Weights of a small multi-label image tagger: arch gmlp, trained on analogue clock faces.
Rows from block 3 of a small multi-label image tagger, named by matrix and row number. Rows with one number belong to one neuron. Each number is 128 + 24 x the weight over its row's rms, rounded and kept within 0 to 255. All counts start at 0. After the name is the row's rms in percent of the matrix's.
After each neuron's rows are labels from the 100 images, of 14848, where the neuron reaches its largest size: "strongest on" is what is common among them. Only what is clearly more common there than usual is listed. The data: analogue clock faces. In brackets: how many of the 100.
# u: gMLP up (value half) (model.blocks.3.mixer.u.weight, 512x512), inputs 384-511
# v: gMLP up (gate half) (model.blocks.3.mixer.v.weight, 512x512), inputs 384-511
# out: gMLP down (model.blocks.3.mixer.out.weight, 512x512, transposed), outputs 384-511

u.350 111 [ 78  89 133 162 102 124 147 160 136 120 151 120 106 134  93 147 116 114 127 140  89 149 141 122 142 129 154 110 119  84 134 118  79 120  90 109 125 123 133 110 123 179 156 140 160 167 132 114 133 163 169  96 116 149  86 132 102 125 151 112 139 108 162 122 154 101 130 120 161 167 163 119 165 127 165 149 129 151 133 147  94 126  95 184 102 119 125  84 161 163 122 125 126 165  98 145 158 134 127 114 120 106 119 171 141 146 138 120 137  82 137 108 112 127 115  90 130 131 114 107 120 136 138 115 127 133 118  89]
v.350 106 [110 148 145 148 147 149 168 110 109 103 165 110 107 126 118 150 105 101 129 140 133 119 111 125 171 149 120 141 107 112 145 143  99 137 157  96 172 116 140 165 114 152 149 132 198 111  94 102 143 148 137 144 185  98 159 150 139 161 111 144 123 164 134 104 158 127 156 141 122 113  75 149 120 146  87 120 104 106 132 157 180 159 102 100 133 123 134 139 123 162 120 122 124 104  96  87 120  93  61  89 126 155 130 150 110 115 144 125 103 136 100 141 167 139 119 121 173 162 139 103 140 148 102 122 155 149 132 134]
out.350 102 [132 112 156 157 127 134 125 151 109 135 131 152 158 124 109  85 106 114 119 127 119 144 146 133 159  69 141  95 115 123 122 113 152 123 172  82 117 112 128 122 122 106 100 132 109 133 103 155 151 109  95  71 153 122 142 143 111 131 149 156 112 121 138 108 153 112 170 133  96 105 152 111 207 170 121 128 135 143 128 146 115 144 219  93 118 146 120 132 136 124 159 136 129 109 147 115 136  97 141 167  97 140 141 114 132 136 130 152 112 146 138 148 134 123 149 162 134 134 159 113 173 145 122 142 157 119  95 156]
strongest on: minute hand past 6 (77); minutes: 30 to 34 (77)

u.183 111 [120 136 140 130 148 116 147 148 167 120 131  70 124 115 157 128 131 119 119 150 119 143 167 158 114 142 125  98 114 110 127 131 116 144  88  78 116 110 116 115 125 139 150 139 127 114 143 151  98  99 140 106 104 164 112  97 151  85 164 123 129 129 132 146  84 137 119 165  90 167 164  97 166 100  86 108 108 104 134 140 134 125 119 164 172 103 110 117 139 161 168 144  98 195 156 123 129 161 118 122 121 136 152 121 109 132 121 123 143 128 108 161 117 181 167 129 134  94 125 138 115  92 154 149 167 117 135 149]
v.183 105 [142 111 156 150 147 118  79 141  87  96 181 126 110 126 154 150 189 116 118 109 171 145 132 152 133 114 137 133 152 134  87 117 126 136 117 113 112 159 105 139 122 148 139  95 164 124 154 117 136 141 149  80 145 161 118 159 121  98 155 121 124 130 125 134 127 181  60 124 135 127 133 156 111  78 123 141 121 130 142 132 116 137 100 166  97 145 145 166 121 144 160 132 110 105  76 144 139 114 104 152 115 124 123 112 138 114  82 110 125 151 145 134 122 163 127 118 139 164 117 106  67 126 141 123 171 134 136  97]
out.183 101 [155 115 165 168 134 144 125  88 135 169 105 164 105 104 140 131  94 137 134 144 142 156 161 165 133 141 112 150 102 149 149 138 142 115 156 118 121 117 147 160 150 126 118  90 141 136  80 128 121  55 150 102 152 144 119 129 157 153 125 113 167  76 136 113 156  92 158 109 132 107 149 138 139 163 124 131 183 119 137 137  98 163 159 125 144 135 146  99 123 116  80  83 171 123 122 139 117 105 166 113 116 106 127 124  91 133 123 144 161 139  89 143 155 118 157 126 145 125 169 134 113 121 129 131 109 107 107 136]
strongest on: minute hand past 6 (61); minutes: 30 to 34 (61); minute hand past 12 (39); minutes: 0 to 4 (39)

u.377 094 [115 120 163 118 131 126 114 118  92 132 145 183 142 144 121 126  88 145  93 115 133 121 113 165 125 179 121 139 171 123  98 114 110 121 132 118  82 104 169 165 147 125 147 131 150 169 162 144  98 116 118 152 136  84 172  99 130  92 139 136 145 136  86 114 135  97 109 111 108 131 119 191  83 182 157 149 111 123 114 151 159 134 144 144 174 156  97 101 130 109 112 160 195 143 137 121 126 147 166 114 136 104  99 176 115 110 122 130 129 105 180 156 106 116 122 137 140 131 166 107 160 135 126 140 103 170 127 118]
v.377 096 [131 132 110  99 112 121 136 119 129 112  82 149 127 163 152 121 150  98 115 140 102 122 143 137 145 131 126 137 110 151 125 134  81 106 145 133 141 141 187 124 117 131 174 132 164 149 175 144 114  93 173 131 136 154 112 145  95  97 140 123 113  98 141 103 152 167 151 157  89  95 136 124  87 113 124 167 108 131 143 134  97 123 152 146 111  55  95 141 104 132 170 157 138 113  79 153 129 135 130  99 144 109 103 123 118 144 161 127 133 167 102 115 120  97 131 132  96 138 151 135 133 117 149 121 149 159 148 112]
out.377 093 [126 106 180 121 117  88 116  87 124 147 101 112 117  92 131 113 141 140 158  71 142 147  83 101 124 131 130 150 137  89 175 120 140 192 135 115 128 143 147 126  93 106 113 130 120 124 142 106 186 141 105 136  78 107 123 137 138 150  96 110 127  83 133 128 113 105 138 119 161 139 108  95 117 114  97 126  59 194 161 126 124 141 121 104 119 160 142 154 143 181  99 160  91 143 115 158  78 139 100  95  79 102 164 112 131 167 136 168 152  94 100 126 129 128  87  78 151 119 134 137 146 129 122  94 116  87  88  97]
strongest on: ticks (66)

u.444 112 [106 148 100 116 159 147 156 149 134 108 148 151 141 153 109 165 104 140 115 126 111 107 117 189 129 145 138 120 138  78 128 106 115 142 134  88 108 172 127 153  93 117 102 156 164 111 116 131 120 124 131 125 109  96 125 131 132 125 129 116 128 174 138 165 158 166 146 116 156 160 109 140 118  75  82 141 119 147 132 128 109 129 123 119 107 142 108 123 130 111 158  89  93 112 127 132 118 118 136  91 148 122 114 141 152  87 144  73 122 149 105 147 131 169 170 111 138 144 154  82 105 128  74 137 111 131 120 107]
v.444 105 [114 102 106 182 126 127 148 158 103 116 100  97  98 125  77 160 118 140 123 141  98 115 132 133 109 105 143 112 156 107 114 180  87 139 139 124 166  93 135 175 133 144 130 148 108  98 152 112 109 118 153 132 133 130 128 109 140  96 121 124 132 130 134 115 105 141  80 118 176 103 136 145 115 148 112 121 143 132 127 148 146 128  75 124 117 103 125 168 109 112 130  71 167 125 149 133 124 121 112 111  97 150 112 137 119 120 130 148  97 114 110 102 139 119 140 112 129 140 152 117  92 170 159 132 120 126 174 120]
out.444 092 [142 176 132 131 130 153  86 105 126 171 127 173 150  92 101 118 121 139 144 120 142 140 141 133 162 118 145  90  86 155 106 147 154 118 178 121  89 111 137  95 149 125 175 118 102 160 116  95  80 153 118 134 133 140 118 106  77 121 119 122 139 154 149  91 138 116 110 159 109 131 127  95 135 133 134 138 130 130 117 121 111 102 140 152 103 126 116 130 131 130 104 145 158 149 106 141 148 145 102 124  85 143 159 128 131 137 141  97 131 132 137 149 108  87  79 145 117 155 107 172 158 163 139 131 118 131 129 119]
strongest on: minute hand past 6 (95); minutes: 30 to 34 (95)

u.224 105 [145 105 169 143 115  78 172  75 114 137 142 117 138 119 110  95 105 152 109 114 142 129 119 124  92  92 124 147 148  98 126 116 151 160 141 111  82  91  79  96 104 153 145 172 175 149 127 128 137 136 125 135 162 100  85 168 122 115 103 112 139 108 118 164  97 104 153 140 110 135 123 133 107  83 101 146 156 136 162 125 137 138 118 135 109 138 109 166 163 130 136  76  93 106 118 138 143 154 103 144 118 131 106 114 155  90 139 143 109 142  98 105  91 160 135 121 127 112 150  85 132 136 128 140 131 139 153  81]
v.224 104 [128 141 101 135 115 132 127 100 140 114 175 110 138 108 135 113 113 133 159 150 109 111 133 172 115 109 109  63  68 126 146 106 144 154 152 121 128 149 145 123 128 149 120 136 151 112  82 135 151 120  97 134 139 109 106 131 112 134 105 137  95 108 111 106 130 117 142 125 117 142 160 106 146 127 155 112 115  95 141 121 100 152 136 122 104 132 108 167  96 132 138 118 102 125 131 101 118 122 130  89 141 120 115 111 152 108 169 135 151 194  94 172 126 130 141 151  97 147 184 118 119 109 123 105 152 143 143 136]
out.224 098 [ 84 113 109  88 150 111 142 136 127 113 111 103  84  93 106  90 134  99 125 166 154 127 153 138  90 134 150  91 126 142 149 145 124 110 108 119 112 146 126 138 129 136  96 108  79 104 113 164 121 138 126 148 149 165 129  97  89 131 170 101 134 148 127 137 108 151 160  94 129 159 146 149 195  98 121 131 142 160 105 110 105 134 154 112 128 132 141 144 152 140 120 144 102 127  81 118 135  98 115 110 105 134 103  92 174 156 130 155  99  97 159 114 153 103 117 103 157 146 153 155 131 127 119 106 137 118 113 174]
strongest on: hour 8 (67)

u.481 093 [117 123 128 139 134 111 115 119  90 130 119  90 132 133 151 140 121  73 128 156 119 153 103  86  91  98 126 121 149 138 100 107 102  89 179 132 112 162 123 110 160 145 113  88 137 169 149 164 129 157 137 135 115 156 138  96 161 155 106 114 138 120  96 160 154 110 137 116 131 139 133 151 119 121  82  79 125 126 150 100 105 107 140 106  97 139 149 161 119 115 167 111  99 105 112 105 120  98 129  90 126 126 107 143 152 120 115 135 137 141 103 107  91 122  92 122 103 127  99 102  96 106  99 153 166 124 165 124]
v.481 101 [130 161 187 117 142  77  87 140 165  97  93 137 114 132 104 135 153 147 118 145 119  83 117 109 123 149 146 161 136 115 157 135 144  90 112 142 135 141 111 140 120 155 108 118 132 150 153 123 123 145 153 141 135 169 126 110 104 110 136 137 103 105 140 138 119 133 117 169 128 176 136 103 134 127 101 164 107 126 164 194 103 149 130 128 103 122 103 145  88  93 173 168  89 139  96 160 131 155 119 134 133 129  98 128 143 124 111 116 132  78 163 134 104  89 100  96 104 120 162 195 105 147  92 139 117  81 133  84]
out.481 099 [130 107 135  89 102 146 131 126 112  80 125 139 142 132 100  94 122 104 147  94 160 104 119 130 138 155 103 117 118 144 113 120 142 186 108  99 112 154 151 165  73 132 143 142 133 168 171 113 150 108 118 158 121 134 118 161 128 129 167 126 101  97 135 109 149 148  92 170 116 144 130 112 111 150 148 126 168 134 121 128 143 134 134 135 156 146 108  90 159 142 102 124 189 121 112 160 156 167 138 155 165 150 170 167 127 114 146 108 150 133  95 136 126 132 160 141 150 140 130 170 120  94  92 131 117 166  71  94]
strongest on: hour 4 (34); hour 6 (28)

u.215 088 [161 136 122 120  90 158 125 152 148 123 114 108  99 101  94 138 123 116 131 155 133 115 146 156 133 108 121  98 113 110 138 112  98 122 136 112  98 145  92 132 149 140 168 162 164 120 163 161 139 126 104  94 125 104 147 128 101 141 160 156 166  98 132 136 128 106 107 160 106 152 133 138 120 128 130 118 103 160 126 139 152 126  99 105 102  95 139  92 123 110 111 137 122 108 128 113 102 131 122 119 167 136 119 149 123 111 159 117 133 119 117 136 170  97  96 124 106 117 163 150 140  90  82 137 149  74 131  93]
v.215 098 [ 96 123 140 150 156 135 131 121  89 135 151 125 127  97 130 138 114 137 111 177 120 113 166 109 132 133 134 124 140 135 101 105 157 118 106 114 149 166 109 165 120 118 114 114 129  88  78 148 133 147 124  90 163 126 137 100 156 139 134 161 132 155 130 114 142 110 132 104 102 100  85 141 161 171 133  59 138  80 152 176 136 150 156 154 131 118 128 148 116 122 124 126 140 136 188 134 138 128 158 154 176 135 130 136  97  77 123 126  86 105 126 135 131 100 103 141 146 141 125 153 138 110 161  60  99 156 127 144]
out.215 094 [126 130 116 120 188 129 112 132 154 164 176 123 147 147 116 101 128 113  89 124 117 129 126 122 107 113 147 114 130 101 102 156 113 113 136 139 136 111  73 145 128 106 107 112 135 136 124 146 177 144 136 149 123 147 130 129 140 167 109 107  78 135 127 129 154  99 126 100 121 116 155 130 105 120 165 140 132 111 138 118 118 145  90 137 153 118 129 152 132 136 146  92 155 117 138 152 150 148 141 171  93 103 121 130 158 148 108 168  90 163 120  89 109 140 130 118 120 145 110 138 128 131 108 132  81 168 105 143]
strongest on: minute hand past 6 (30); minutes: 30 to 34 (30)

u.54 107 [119 112 147  93 115  96  97 151 137 143 160 162 127 117 142  98 135 131 101  90 138 165 183 160 110 140  94 110 124 101 141 101 101 129 154 112 129 111  63 163 138 142 124 141 110 131  72 122 120 116 122 131 140 111 148 119 136 129 114 118 132 115 124  86  81  93 147 171 135 160 176 131 144  96 139 107 119 113 164 150 131 123 161 152  83 124 138 179 163 108 144  93  99 143  85 142 100 151 187 128 127 124 107 147 147 139 125 127 149 113 147 102 111 105 111 172 158 137  94 128 129 101 139 121 173 111 163 125]
v.54 101 [108 114  76 131 100 156 124 126 112 149 115 128 166 121 197  89 137 143 179 149 129 144  99  87 154 111 108 120 108  86 148 156 117 100 156  77  97 143  66 125 166 113 179 138 116 131  82 130 160 109 107 152 138 116 151  43 134 103 144  85 124  99 121 132 162 168 108 108 114  70 128  89 125 159 133  99 135 140 127 136 170 135 137 155 108 124 106 150 145 109 157  92 138 148 172 120 116 108 130 104 137 109 140 156 127  68 130 147  80 125 102 122 106 150 142 130 164  95 126 128  99 133 121 115 133 117 154 131]
out.54 084 [145 106  96 123 103 176 154 153 125 145 148 132 112  64 120  70 132  67 178 136 154  82 115 123 109  99 138  72 134 138 141 135 139 100 105 103 131 133 142  95  85 128 175 123 128 128 103  76 135 140 123 123 124 130 101 159 116 170 166 103 123 119 120 140 147 121 107 123  79 132 126 124 116 123  97 127 127 107 135 133 125 136  98 172 117 114 137 107 149  81 147 142 140 155 167 123 110 135 147 121 103 128 139 159 141 129 126 119  94 128 121 178 145  96 114 118 131 143 110 165 153 131 159 104 163 118 114 137]
strongest on: hour 4 (41); hour 3 (33)

u.122 096 [ 98 120 111 149  94 107 173 130 115 141  80 166 121 114 124 150 135 123 119  86 154 140  79 108 171 144 125 186 172 157 119 146  92 108 146 137 123 145 106  98 138 129 101 153 120  96 118 129 105 114 116 128 140 142 179 144 110  91 160 103 138  84 112 101 103 149 150 103 107 145  86 123 116 127 132 158 164 133 161 124 155 156 121 123 138 160 145 136 112 111 120 139  94 120 104 143  93 110 113 162 149 203 143  72  92 115 129 127 126 110 140 124 100 150 115 116 127 112 101 142 145 101 205 133 112 140 132 167]
v.122 105 [144 148 128 103 131 179 152 159  92 104 129 138  99 115  78 123  64 143 117 167 179 119  83 126 142 128 111 129 123  99 135 117 108 134 142 158 137 117 127 148 100 140 121 115 138 110 124 104 167 126 103 181 132 124  95 126 145 143 144 144 130 151  94 124 107 176 104 114  87 145 139 111 107  93 133 132 143 110 149 110 101 107 163 129 122 112 125  91 120 129 107  92  95  90 114  79 103  86 122 137 139 121 109 141 127 128  98 135 156 101 127  69 145 161 132 145  80 136 123 123 111  78 129 141 138 117 151 116]
out.122 102 [140 133 136 127 130 157 137 104 123 158 105 103 124 139 150 135 119 134 143 116  95 128 125 104 134 178  77 110 115 120 115 115 148 141 164  95 170  94  95 125 137 127 138 139 121 135 121 136  92 156 106 141 197 127 127  86  98 177  97 141 107 140 153 160 122 121 123 156 106 153 109 147 116 139 154 107 112 120 123 164 171 119 150 131 105 159 144 144 184 121 117 132 109 151 165  88 113 144 115 139 107 134 141 155 134 132 114 139 117 126 168 112 130  56 129 156 104 121 150  85  91 140 118 128 121 100 170 138]
strongest on: ticks (60)

u.107 102 [139 116 173 134 131 139 143  71 147 124 162 116 122  92 117 138 150 131 124 164 113 118 142 134  74 176 102 119 132 125 117 150 144 103  68 123 124 109 107 116  99 116  97 112 114 105 155 133 181 141  87 137  97  97 137 108 156 124 145 100 121 128 176 127 125 134 161 130 146 144 112  86 139 107 111 105 136 163 103 168 139 133 135 129 129 147 115 150  96 126 137  98 132 131 133 102 172 141  87 134  89 114 128 160  94 144 128 114 105 113 149 101 138 140 130 117 131 109 150 114 124 147 147 173 110  71  98 166]
v.107 110 [187 147 119 153 111  87 127 102 117 110 163  95  99 124  94 100 122 140 101 141 130 115 141 125 154 154 148  98 120 160 108 136 163 136  92 129 129 107 118  80 129 100 130 100 133 154  98 160 107 158 101 106  90  94 127 131  90 147 117 164 148  96 127  91 107 137 151 153 132 134 102 149 157 154 182 116 122 104 125 133 160 131 111 132 143 160 121 117 143 157 174  98 140  97 169 141 148 109 164 132 121 142  69 115 140 136 169  93 101 132 131 110 114 164 165 110  79 104 152 143 104 139 139 133 140 119 163 149]
out.107 100 [126 129 162  92 167 103 118 129 136 118 121 111 152 125 102 154 129 103 149 143 145 134 132 121 138  75 173 163 132 110 119 122 103 135  85 128 121 155 185 118  74 157 123 131 171 161 123 164 129 129 125 110 108  96  91  95  89 147 122 145 120  82 101 116 111 168 154 152 144 155  83 149 147 131 166 144 132  85 171 119 102 152 153 149 158 122 107 137 151  93  98  66  95 135 127 128 108 125  87 149 143  77 133 101 158 135 109 134 134 109 164 127 136 119  98 124 141 142 124 131 142 145 143  68 142 138 143 122]
strongest on: hour 8 (55); hour 9 (45)

u.241 085 [125 127 118 117 153 146 116 126 118 126  82 148 148 152 161 120 140 119 152 151  86  99 131  78 159 173 151  97  85 123 172 165 160 142 122 108 101  82 177 106 139 118 127 105 130 184  97 156 139 128 140 176 120 118 166 127 120 107 128 110 125 168  93  72 119 146 152 118 115 141 112  85 142 111 126 137 136 122 141 118 107 154 160 135  90 111 122 141 131 155 125 138 147 108 131  91 137 121 110 159 124 127 146 124 168  89 160 135 105 124 151 153 148 129 109 158 140 108 169 108 124  98 123  84 123 141 175 108]
v.241 088 [165 137 104 154 116  95 104 120 139 123 176  98 140 138 141 115 134 126 124  94 182 117 115 126 124 108 146 135 105 136 113 140 122  92 128 151 112 164 132 184 132 119  98 173 147 122 144 135  87 137 133 113 143 137 157  85 121 164 126 118 123 142 149 148 134 128 158 144  95  85  99 137  99 110 140 134 122 109 108 114 205 119  81 168 127 155 167 157 147 135 108 124 144 147  98 103  81 121 118 152 129 130  94 126 116 128 120  93 131 119  88 155  58  92 147 139 111 101 114 134 123 117 154 139 133  98 110 130]
out.241 110 [148  96 136 164 122  98 150 134 139 115 104 117 137 143 133 128  93 131 153 130 130 142 100 104 153 163 143 172 120 111 115  73 107 151 159 107 145 126 135 121 129 139 120 107 143  87 110  97 144 121 122  61 123 142 148 129 120 147 103 132 156 163 155 156 166 126 129 137 112 125 142 112 127 133 102 136  96 156 131 126 187  81 139 140 147 131 113 114 121 125 108 133 114 112 139 149 150 133 130  88  79 131 143 181 142 137 109 117 155 126 145 128 145  92 181 109  98 107 117 133 179 147 106 159 158 127  98 139]
strongest on: hour 4 (37); hour 5 (27)

u.79 092 [143 125 135 118 101 126 155 106 115 128 156 149 116 119 125  87 128 130 105 147 113 145 126 114 138 125 153 116 103 135 135 141  95  95  83 159 144 127 132 102 119 158 128 124 157 133 107 124 130 111 127 101 158 146 123 108 117 111 114 161 135 127 129  82 118  98 158 147 117  98  94 144 121 110 106 174  84 129 125 145 132  97  98 106 121 154 130 109  70 120 173 119 154  89 166  90 156 109 105 146 118 158 130 125  88 152 128  79  86 135  99 115 106 116 102 125  98 138 121 111 141 102  90 101 138 132 159 162]
v.79 096 [117 163 145 134  99 127 132 172 101 100 125 127 133 132 125 106 135 130 153 124 113 125  82 137 105 135 105 152 108 147  87 119 116 151 144 128 113 104 154  58 140 153 110 114 142 148 104  65  97 164 138 149 102 166 148  77 126 118 146 145 108 167 127 121 113 161 116 114 145 168 122 150 116 159 120 139 114 111 156 133 122 136 109 171 113 132 149 166 112 127 145 132 112 191  99 139 154 106 163 182 173 131 137 120 120 127 144 125 142 140 184 166 166 161 126 149  98 138 154 147 170  83 118 124  98 122 118 136]
out.79 105 [150 130 107 139 123 160 104  96 149 149 161 139 164 147 135 147 130 149 108 150 119 133 156 101 135 108  94  98 175 150 127 135 153 158 144 113 135 135  99 111 127 143 130 133 122 172 107 107 131 108  94 110 130 143 140 144 142 135 101 134 161 123 114 152  97 140 115 144 135  99 114  93 174 112 143 108 141 139 128 148 203 159 119 159  61 122 102 142 157 144 143 148 163 160 146 129 117 116 167 133 124 139  89 109 133 143 125 157 148 104 129 153  94 135 135 128 105  81 120  94 165 127 152 100 116  90 102  94]
strongest on: hour 8 (61)

u.7 100 [146 109  92 154 123 101 117 151 111 138 116 136 167 137 117 124 149 120 147  93 155 109 144 107 153 134 163 154 119 166 119 124  97 116  68  75 137 132 150 129 150 156 119 142 152  95 170 147 177 138 132  99 151 167 133 135 148 160 165 116  87  99  93 122 114 116 182 105 161 117 132 139 123 148 114 112 105 152 135 178 137 115 130 133 141 115 164 145 153 104 168 150 136  81 171 138 101 118 103 161 174 143 116  89 135 110 153 124 123 131 145 134  95 130 178 129 116 142 109 108 140 119 146 119 103 142 157 124]
v.7 100 [142 133 147 151 147 146 112 129 132 136 163 144 165 128 176 163 110 148 120 142 139 138 109 132 138 177 139 146 104 145 120  64 145 111 105 122 108 117 124 121 149 135 144 102 111 106 108 134 135 116 135 117 112 155 121 136 154 100 145 105 170 106 129 132 147 182 141  88 176 133 141  52 132  97 127 138 114 150 134 133 163 150 146 122  87 147 112 103 155 120 134 130 139 123 111 104 153 175 124 117 124 105 142 130 122  95 129 167 120 116 147 117 120 139 114 146 166 117 166  75 158 103 171 173 167 146  74 156]
out.7 097 [ 75 116 126 150 136 126 130 154 163 126 146 147 133  90 146 103 143 125 131 201  82 156 114 127 100 124 151 121 133 136 106 160 148 139 198 169  99 133 124  83 130 129  95 145 145 157 141  75 134 108  98 144 106  94  96 134 123 135  71 111 158 162 135 104  76 140 139 164 149 167 145 162 124 148 153 131 172 146 123 152  79 148 135 137 126 102 131 116 131 129 154 112 143 114 133 135 153 138 149 142 136 130 108 126 145 127 150  94  98 158  87 127 111 127 133 119 127 153 126 132 132 156 155 124 137 152  80 119]
strongest on: minute hand past 6 (89); minutes: 30 to 34 (89)

u.123 104 [162 115 170  89 118 120 103 171 112 142 119 139 123 115 157 114 138 141 136  98 105 131 123 136  98 146 130 114 150 122 157 111 127  77 110  87  96 112 108 170 105 148 145 107  89  89 115 147 136 148 135 118 138 109 119 114 136 146 162 158  92 139 156 133  96  98 100 103 112  95 119 155 159 136 118 141 145  79  95 123 140 166 140 167  85 115  99 148 114  84  96 141 133 149 149 178 103 146 110 110 133 112 149 153 150 150 118 153 130 145 109 118  98 117 128 171 151 123 162 118 148 129 103  96 135 182 143 175]
v.123 104 [144 134 131  83 129 174 101 169 110 152 102 108 154 114 143  70 119 150 148 125 111  86 131 178 151 131 139 111 143 145 124 134 126 134  82 137 108 121 147 158 116 135 127 122  98 158 131 126 137 161  96  96 112 106 132 129 121 139 102 142  69 103 161 155 141 121 156 107  72 171 133 126  88 139 151 127  79 133 103 108 123 127 104 148 134 168 118 122 130  93 161 121 123 144 100 125  85 128 122  89 107 157 164 116 163 147 139 190 116 126 113 111 142 149  70 153 146 100 145 146 156 138  87 174 136 140 132 169]
out.123 103 [ 97 155 154 103 109 137 138 115 121  93 123 132 151 114 119 134  92 152 120 136 115 150 141  98  74 129  95 100 163 117 117 145 121 125 152 128  87 138 109 121 100 174 114 129 164 131 123 161 101 121  80 146 118 161 142 105 117 111 144 104 113 169 137 132 142 170 137 188 139 168 148 122 150 102 138 139 180 158 120 140 148 133 160 106 132 159  89 109 127 114 148  95 103 137 142 125 127 116 108 142 134 145 132 115 146 117 150 149 113 125 132 146 164 117 137 128 151 129 160 116 151 156 132 127 124 144  91 113]
strongest on: hour 6 (60); hour 5 (36)

u.388 088 [135 166 140 141 166 147 140 117  88 148 120 102 112 200 132  74 111 147 138 137 110  78 120 143 102 180 116  90  91 112 104 173 132 125 106  75 102 108 149 146 138  85 139 153 128 164 144 128 126  72 127 116 148 113 136 102 118 147 154 110 136 150 109 142 138 128 134 160 124 143 114  98 117 140 145 149 112 123 128 111 123 165 121 146 131 145 147 144 148 128 160 121  73  84 126  90 117 137 106 112 168 126 145 127 117 133 153 179 100 164  82 110 135 149 110 140 121 112 129 107 138 118 169 148 127 148 126 137]
v.388 087 [134  88 132 163 111 108 123 149 156 165 114 143 156 146 115 122 141 145 117 144  59 113 109 100 144  91 149  86 139 164 121 119 106 111 130 146 155 142 148  92 135 117 146  99 125 149  85 167  85 112 141 122 132 101 110 110  86 123 135 122 104 113 159 101 143 106 149 189 129 120 145 132 166 150 117  84 158 123 120 160 159  91 143  96 213 123 128 172 110 119 146 107 137 120 137 114 141 132 122 120  88 127 147 118 155 107 126 122 134  99 135 102 134 114 135 107  87 147 197 125 138 116 105  93 111 128 104 100]
out.388 109 [145 145 137 146 103 137 107 115 113 170 134  70 133  89 129 145 159 117 123 108 167 130 131 113 147 130 114 130 139 112 104 149 126 154 105  95 171 167 137 160 100 139  85 122 162 146 119 127  85 138 135 126 113 150 101 161 156 121 163 167 128  93 132 172 114 107 116  78 145 115 125 110 105  74 143  74 154 133 175  87  87 101 102 110 131 111 143  96 114 117  64 164 148 120 155 129  84 118 173 156 148 146  99 112 123 129 143 114 127 108 145 159  70 125 126 132 111 157 129 137  99 100 119 109 124 118 108 147]
strongest on: hour 8 (78); minute hand past 2 (27); minutes: 10 to 14 (27)

u.68 089 [158 162 114 103 106 160 161 156 144 118 163 166 157 114 138 129 146  99 107 150 116 167  95 119 105 167 132  87 179  97 111 121 157 141 143 108 139 152  87 141 139 126 139 129 168 130  92 113 163 121 129 123 104 143 110 118  98 121 137 118 118 106 123 129 136 186 134 131 109 151 134 173 148 125 154 147 130 156 142 106 100 145 127 109 129 166 136 112 112 130 152 164 140 122 126 147 102 151 141 129 111  99 167 145 174 128 126 162 140 101 129 114 123 159 118 175 113 108 113 124 117 135  98 130 143 106 103 164]
v.68 099 [ 91 113 132 158 132 115 108 120 135 150 132 115 140 106 112 112  80 107 129 162  88 145 147 129 133 118  99 149 145 144 173 141 140 154 118 153 123 180 124 129 135 118 146 105 165 131 168 130  90 143 156  95 130 130 114 147 144 110 118 124 100 126 170 142 123 175 155 136  98 111 106 129 131  85 188 132 120 107 112 111 142 132 122 146 112  84 149 120 131 132 151 155 153  93 147  87 127 149 123 122 147 129  91  76 106  98  92 116 109  74 140 145 120 122 171 128 138 175 166 142 113 166 127 134 104 144 126 128]
out.68 102 [173 157 142 173 139  76 153 153 143 166 132 145  85 130 123 105 137 171  95 110 170 108 106 109 147  83 168 158 133 119 116 109 158  83 133 174 133 129 130 132  93 133 152 111 135 140 119 154 117 135 106 136 141 104 143 132 152 115 133 139 146 113 116 115  84 133  91 146 138 162  98 115 149 155 131 118 158 107 117 147 138 150 103 130 150 124 118 156 101 151 154 128 114 134 156 127 153  71  82 138 119 127 112 120 128 115 124 117  96 166 116 115 127 122 133  75 146 135 133  86  96 102 142 125  90 146 135 136]
strongest on: minute hand past 6 (39); minutes: 30 to 34 (39); minute hand past 12 (36); minutes: 0 to 4 (36)

u.152 103 [122 100 119 161 150 134  90 148  76 129 128 126 124 126 109 130 150 105 146 131 106 161 146 172 130 141 120 148 148 166 172  99  84  95 106 101 105 110 125 124 151 144 136 127 174 121 100 156 110  83 134  95 134 140 114 141 111  84 155 136 118 113 167 144 139 138 140 126 150 131 145 126 135  73 150 175 115 170 120 182 123 133 122 132 139 127 140 106 121 175 141 131 132 125 143 125 112 125 100 110 138  92 156 118 175 105 107  95 120 143 126 137 125 136 176 123 153 125  79  94 109 146 145 146 137  82 123 139]
v.152 106 [ 83 104 118  80 147 113 144 125 134 170 141  88 161  98 160 126 138 158 131 161 122 186 132 138  93  87 151 115 126 136 129 112 142 117 140 149 117 141 149 130 170 132 153 131 142 104 108  88 111  85 129 120 109 122 137 110  99  67 117 129 141 174 144 139 140 115 139 137 119 104 127 152 143  95 113  96 148 140 109 158 136 134 120 126 117 117 138 177 148 149 169 101 143 157 146 111  85 158 112  91 121 158 143 140 119 144 141 122 141 106 108  97  99 127  81 101 167 109 139 139 113 168 126 153 134 139 127  76]
out.152 094 [121 144 150 147 106 129 140 173 128 132 155 122 121 147 122 124 129 103 132 142 149 151 138 109 146 116 136 101  92 108 177 168  79 100 168 129 140 132 108 142 130 151 132 108 138 143 145 100 112 161 134 128 152 122 110 120 110 132 121 144 111 116 110 119 108 127 144 155 109 140 121  86 116 123 101 154 107 103 107 151 106 149 141 176  85 131 109 122 140 129 153 130 109 135 147 169 150 114 137 124 102  69 106  86  54 122 117 192 173 160 152  75 126 158 124 111  91 123 129 127 161 103 104 120 156 136 124 137]
strongest on: minute hand past 6 (43); minutes: 30 to 34 (43)